From a checkpoint of a small contrastive image-text model.
Model: 17.3M parameters, 24-pixel images, encoder activation gelu, encoder num experts 32, encoder patch size [4, 4], text encoder width 256, text encoder layers 10, text encoder activation gelu.
Rows from block 5 of the image encoder of a small contrastive image-text model, named by matrix and row number. Rows with one number within an expert belong to one neuron, the router's apart. Each number is 500 + 50 x the weight over its row's rms, rounded and kept within 0 to 999. All counts start at 0. Numbers have three digits each.
After each expert's rows are labels from the 100 images, of 14848, where the router gives the expert most weight on average: "responds to" is what is common among them; "peak on" is the class under the peak. Only what is clearly more common there than usual is listed. The data: small charts drawn from random numbers. In brackets: how many of the 100.
# router: router (encoder.blocks.5.mlp.router.weight, 32x192), inputs 0-191
# up: expert up (encoder.blocks.5.mlp.up, 32x96x192), inputs 0-191
# down: expert down (encoder.blocks.5.mlp.down, 32x192x96, transposed), outputs 0-191

# expert 1
router.1:524554603488557534392488519535412460563451519545500496442514439558611496494504614455576558503554503523553520532509404477500504500469484428475540440616552515546602520590450455506523468436489473474554476490500457511551458460620542470421511508480505433425545537423459433455557506478567529587466482450582455498488456485572472440488495481407530525595518426463508431476512615533450559488473488542514415478495525456520508526527537479552429464524539496610465543559434457401528544490564475468367531487507510454423457427484489507432564475557504512436497465566465564545462425549497503456
up.0:524508470403545458471584556516452441573517481433594509476503490494473469386464540506469540490479494510522408547464382466422476524579472438608482495598537463535516477507466518474519523498503444494551560506474515496499485617489402459473491542450448490415461473465510516435496452423543583557391388472479460422460528552553461490534442513453542521531524498497407455550587482528496537569599467509554544536426426561454493506592491503565637444504526505559520435613540516517516554530497484472467481557487495535430532507418497426529496499432554563552547489436484560464501531592500422588
down.0:518522485464426648480483555523455537463502524518396511503537506394455566461513473544530511490540483605487499495485511524608515506374511485405543501537523487535446542503500462482429601535498477532473465538459504450586421460415579451620568429523459519499565569517540537612536486459535412462510556474502478489508445447411505569534476551510421513486435539482556481483505546523509477550421436574521507454561513469490572512468528585523417538588469507494479566420480470397535461510500440432553522472545472420535450543575490467486587470565447449453488449574459612559426496499476448500
up.1:468448539454521485434498460528512447486488501489496563578523469466499511586356586569431535536519444476437488529442535541515553453482565646491428441454458526480545468445620521538454522531527542518527480480542498541526457467457473450476512423540536502395466531525542481585389438421518522437476532422484576446456438435567616497504466454596520474486492612473595514589391471448516495460456438482434522492574528585524530451474442466517487481444461510419478483504517545480441496473433554487484471518580488454635485501553496530488461501574531482512480480555535553468507623433540467493
down.1:450531500520530522566414493526516436436415513538504451503470508451548494487455506496440549528527527543534500447473519494468436567499520477429434541409573511518512566482495505527472467473542432492410393477441410509455497423394500622537457398436481496529566539456474493536482548483540463543631489547531534528513524554524477469518581526574437528434523551545380537537447412434552504515505530495466454424476472541598558405512499556535583551431522475454573473468450495476533490550481443425548558546513514502608528454452450595471479577560501481559507438634457517388535510471567467530
responds to: pie chart (51); horizontal bar chart (46)
peak on: data marks (79)

# expert 14
router.14:516511442507490507466429507536437497505544424453487423546509493564378577593550479468473469415515584509535558517491568577438534509487514480496545529467563464520450581565434619567528403507534531564492546530516497558499551513529545523515425474453521437585532443456455528381539479527455550572481478567487547522474547471518456502502561546426572565496506482497419491409505463463497481544480530414486518461468417475635555535539519519405549514417503488524577519480538533482465600463517401488519486477463504504530513431405470405473453576478498480578560490473566375520498539592505469398
up.0:517389514476500413569595406566556527467499528383468602541498567476463475408488408570533468455471492536447513451442483510525524502525466598595437472450424538467474435457560518452453531550542525525587524520569592467486468471477476516545544438461512458498482524522584514469477532511543400473578558447473453478504498532525515513459505420586468500440419631482524509542464476533479402484554464524527590552540467556459413404447586538507511532463425507526430435531561435463580414530461501428508568509531476505490497503550548498516436405539528507417528615448494526495487450495480529490
down.0:556439385555458496492491477453587534533465511425528527562439529563533429505438485524581450559560585522584548429440503472491479556454503572483443467434498489443502480443554565526421522513564439450491447502488548430477493403541511542566597461474529459447492466509578488487498478554454556449454631494513604518562509491553530592548547526562429543376510537505588510536438474560457440490497472511517477456497448490554425467410503597536634508445452465427486484457419577536480483490478618501488459461466502531473492457552501498417487455607519455543523492538475498468548444469413492494
up.1:568446453567532602535460494497456453453517469444449502475493416523510535507512535464545516502589538505539580552462520461480530466494488434483479544443484415446502523517493568528444490542523572561364542538565545535610486483450529439514451477488598490417546498448471594444489457467494541555463561463526557585409506550573540460593480587472535495514536553390479429480558531474447580527448570498447527427500479451569572535538537539437436618461405478443540495420536572439492528428479536387427466555517472549516581467435538450466532545559485469537536479579497497524439507488461471429
down.1:459508500455511489575563474484441568416500395461477578465520447461384552569516455549432542485449530549433435429499527530491555475390524554456589546558472482502493587580436379570476423477456469449536494542500506519543531574484616528521485548424569417491563449458502533470551547520498500538579458490495439586487564429389566462476598533488489532475500530533448457496523459533412565521405542478483571461475539466539516559467475488538442573448488525520536489484568398430556574514536495510412443396548511491580442555466532486590471481444490510493463511459515545487542471494439534515
responds to: area chart (99); one colour (99); flat (89)
peak on: data marks (100)

# expert 9
router.9:547415453470574540425434498477524484467440559487527580468512533567567445500575452539599484566505586451478512451468554455522490510508531489538450453476456473461497459564539492481470578513462485570542435490484587496396539596536499444447527463483585449423476440538531486451540471591515389444527535464568525554586429489491506408519491423468419505453530483488521417541554522580506552466445407468432495533546489455473385544492544558521525476471538458510439560531551562496589514512497563525454507521479406534531525558543550593464509503585425438467505541564457555452467520396598544407
up.0:522505556430611486497516439554536456439475495494512516486505440516527549436440552569547543519494450495409452517423494431507510632461513477513489582479472568383440457420493579502539548571537477515501357498504501512514523499565574502470516480543488478472485548471553509453466619337558518495589476498505438428526445534548447518545463437552459392521485519527473544567555548466526544423493473584556427453547452508583481467522537527573436408481407597492511482485486451389456434559450492488497522513586507458576453502504479536431559472504518468546478565531482494481487391470517450498
down.0:560513470465446529523521476466445497422599545478472576485542532449375511438524540471551506432458528546443440491589516472569513479410487513455589478520487481501423485596489545466461512569503549503511524576529548442503477482493487534549574554551515509601451508565588608446480558521506497492467467412430466513440492485433543526456575515436545472493396559499523521405545464578468434431519484513467501461553546522491453541493453485422420621483471492524512549494501453368497522523539405482624536400525499474552484582472525439505543530400458521515505592415473577521416480563492480452
up.1:447478531475562531541509465562411507462465501514551606516522580467460461532472457496547543443514548493471492473488558472510450523539439546491508494469486587520556412561441455455509515487508525607536344407524492493477363566413488526492680452508473525462477468517533509417510472531609498427547454479598509413472533462536545536492449386463504541568482555468513486509445477550407496442542529580517525443543331524550446496481535577558488541493418565521448464490473507495507438495553495445481477563505489500479476523590452508572530532486525440479565501520531463398457476452521550480
down.1:459550471402490499513520487583491512459586485484482596531545566468447503534458503497539545481516513602462456498455547460589546557448460490446527470515561510536484477505509607488508518499561539552594436536509590412543345444511519574521545454541454489518487600570525554436483587511534517453487466451473483465366430502494429646487500500521468585539465513492552546408486486536432449453495564585541509510518388517540478464481509490565456488550413487499517379514467448396432438491489490472481553545463569442558493517485396447504520550433573464447558526505487513546464423471477528471
responds to: dark theme (88); bar chart (75); dip in the middle (35)
peak on: data marks (47)

# expert 7
router.7:398453512482467536527428522484519554478422496532504444461538475555519520550461492525448465566468507448530572374573468487521452554524495479480472512540493524519576489602502454423501589497557460420506478530374518552420464558456511493480537508531540572416461628460522417502532426449488498448539506444606450524499470452469482473482521519541451495540559413449548552488507488484590474549512499484462504432494585538536539508512449556499475561479565495570513434558497547472508450520493529476442570553361456444480547507489557460518510529576515627396634438583466624445506491437551469518
up.0:481497456498451481495473543464514585467427486458529458430521499476453583542542526502429448482460565431495610522489560530523458510559576460440478431514469541415489615558505504527474526537461537469524544529478540552460550588541518415483565544543566459476533556483545499502501450422453478479513538424506480497499538467449529512517532557502421524429529421490560549460507613480573487552387514412506552481515529567670538554524474568502512550443529505602416503418499505542457505439425557392429527518476488383539531416422532452537476489590395494461600503544439492457444459480500499501
down.0:435536489423534469494520516499428540568499455526503463527515502488449451476397591529612425425477548565537512554423543482561535422450512499432590497554420538569489526516479513481525480509496536516597466432527448521573465508538532502537567619513472437467493522413542488489570539497541602533541465491509552500470605548421588532415436509537468393518454584551441571448478592463494556409472565547569534466439497467527538473485447482529462464501434453421451534435489431490460432519475496452484478466543596459464543491491453409496579474462523526481508460406470539568458460584424573555
up.1:447437464569488458560662422593436488467616558475405534444504566467482474499462495474504448510543573460382417538514441565471523480420411550546533492479433524502511415471472451433566484443581467477511501493456499483534505501453455585501565475499482525469453424488574564515421546538453548488423534492493529449497530513516524462524477474492539457511500577436521466510446471465493547515563485513449542504466388578441465497528563567446541483478538426496480484578513519534533508445534517534570549460471613534446569575557504480582542442404592575477436545459590483421408542507462493536
down.1:569526578447504468394500535434474531572533506509474478576480473486474564407515633504412501534508378473524471516542497437455503531594594584599485561594455478446508563487586471484460484432456525443503565469569521506466558553507456347468350529558554480484445536535450486580454491392486541557466406495430529583513537483509486542487510462412473430488531512493567489525494542568604467511526494424485507568479542501471513543562503496529523402545523606481555494515503560521419493563494560457467517542484454505452520430471452499535425499492503485526490493515509553481488582541540445436
responds to: ring chart (54); pie chart (29)
peak on: data marks (82)

# expert 11
router.11:368525469484521604528465531492491508491536497558529492482511605521497434576429533511471471563489492485465490438567502537463459536543426516485440465564483489509520431493462432436551555484498524485481428501490493427499463505413410523511574442483532581346504524482581423495470521465481463467489470462539482524480409499524447525474466471622487461506605561385553478511557433451555495455567546577450507506566506533460439507450455558570475540482497511463452499614444493492523383525465528523428552547432489567449503524568460560509530567515593503449552460575522594479602508367554484538
up.0:526433517516527574463546459481477512571575392529478598531415493535471378502408495455516472508542526482468563458503523497474512502450500479521550592550436508469568469443503499496479537402502461494474435455580493484520443554533513425537457503614538498452530569512501574509381476496582625518505476561454535502486451483536477512472549478481547485540528520390433568590506447497468540447604601574536482532465486417492475529457538506469435542601453453513543494527556536466439391573456408526547436509594515590521422479521468446559512455474530512483486490440576477514552639520464476503
down.0:424541472536484453443503565549385444561508490477477454420512580507562513570574545509421527525516586558408503482485449548463569545501383514557481477536560431502515506502403423491534480488470464449587581513465493439518476506537522502530479387462430491413504458610577398421472480501433504530421540467440443505529456505477409500457436616550537576524546510536444463447612523438622527503443495476467531560485483521492547558536429560527561448448588481479498485558481513425500506487474568545448517480430566473463516462410448501448491565527534537556540465566525557486525457528547505536
up.1:511455508516465470496555468504497475576528508506546500583512474563490527405470514487449454497447548440486596413475483388493510579440478496486545538516432598509593443606489464455482525488533530430597527483528499554395462552550580584507520518549472479468474560552507559496456536522506516563501445455562455465486583492425505498405526480412512548514461511510450579469503496470527542442565549511596475519383492485605467458492493479465481507615482463444587469509515486421447483542529531514564449495521602424401439459435512447549590351430506568526509491409461503523458548550436531541
down.1:470512512569516575464414578465481478519509567572438429388471583495611528543553442439490569530473503511426491488544503539503460472583441462490412481437562485553539519548460410546460480478493500366444535477545404475442489497438479516465512437541434484385585456482519479519564467556459496473539472494561456457514533566422436461524457504450497468538539452476489395509559426470546488562493476439480463522399509507562541549575488534521493530565662513522482526534484581503593516519613581488513476470440482509466499556408518555492493529493447541492514441628488499526534539434570468540
responds to: heat grid (90); dark theme (90); items: eight (35); items: seven (30)
peak on: data marks (48)

# expert 13
router.13:378520554476558536534484562520519498509452551515543520493502557512557416582416538469448462514412510544462517438519461494526502552585438542550420502522461532538573408568511448445574545508552546436483460511447509410436407547449463517515568476416511552379461551484542429466551544478492508429582497438597430485437439527569468481459382450581538459508585546427567473454535471394509457539558528550526515452506488471479489438466392506562479557483485482491488486568464559531515425504465540481425518554449487485506580530570489536506507581509549553461566441569502599512549474430541533546
up.0:513569462537488532447563556549445526583589484437443496479526540483484521521478495391520522391474456621534544530443566509472582531462563486521609474497535534487423550511510539544525385437529522509517458547532506434555452404576522522527446497531495426539564504474470554529516627544469469621569506527496492520415526480536487476454554498475550549497484508477415541460478520487485497537527531591604443559515452390483534411506567455529529430544472559573544504404423452478464473429509344467495566528511564461492469458514407438459508473460533532524433488502456481576489449566439523486
down.0:419463420547535450470550546486499584477454572455545517417545532483562390570454546561554434476480444506451545537497472486410460484491497542536553499497413484440562429538470443356584602485476430452568537513396510509465488656548535498476507509521406616514349425487618443456457435495533516528475513551463504479551445447520480480464495548555583472437539477492471523465538540524574563460525491480529526531517502554523494522557366526527531543482490607452454458504549486534495450534467525559494460482425516473439508558440561472554491491492460542491526543481504545506438507574531469515
up.1:555483489442550434464491435475517471464511466512479492419497456485503529488554555552520521496580486478393506618405508457477480419389610427513554509527452475413439509426450498570519492550485492515531531465568528597469569551587529432483428562408531474560514524437476532475514504440538599579452549543431485576546551544476548457499542564496479497500490460578446501519548610534515596472492459430559469564509600444493529536637546480411417468493496527515532530463555532445507575492494507522512420444609481478490501489391464488524501461483439464512463535449527441503402538538458457436
down.1:500508497437525593442472523482592543468491541538511493499515546497567486474440545480514554582484446519582470380514463406471450566481497594564545588551545527529528410628527475400450495533548399459525546497410517506401560509524470515606448483415448524486504486495424435443579434480444458575522428520581501555580514494477438498460460451500445504466472517542454486490565533572518522528523473524533499476488570431489510390417429523584526433576564535459540432495537466547470465650602526533524516460468463447464407546477492496515466510510485545544511431415441543517501511520493479485
responds to: heat grid (96); dark theme (96); items: seven (32); items: eight (31)
peak on: data marks (75)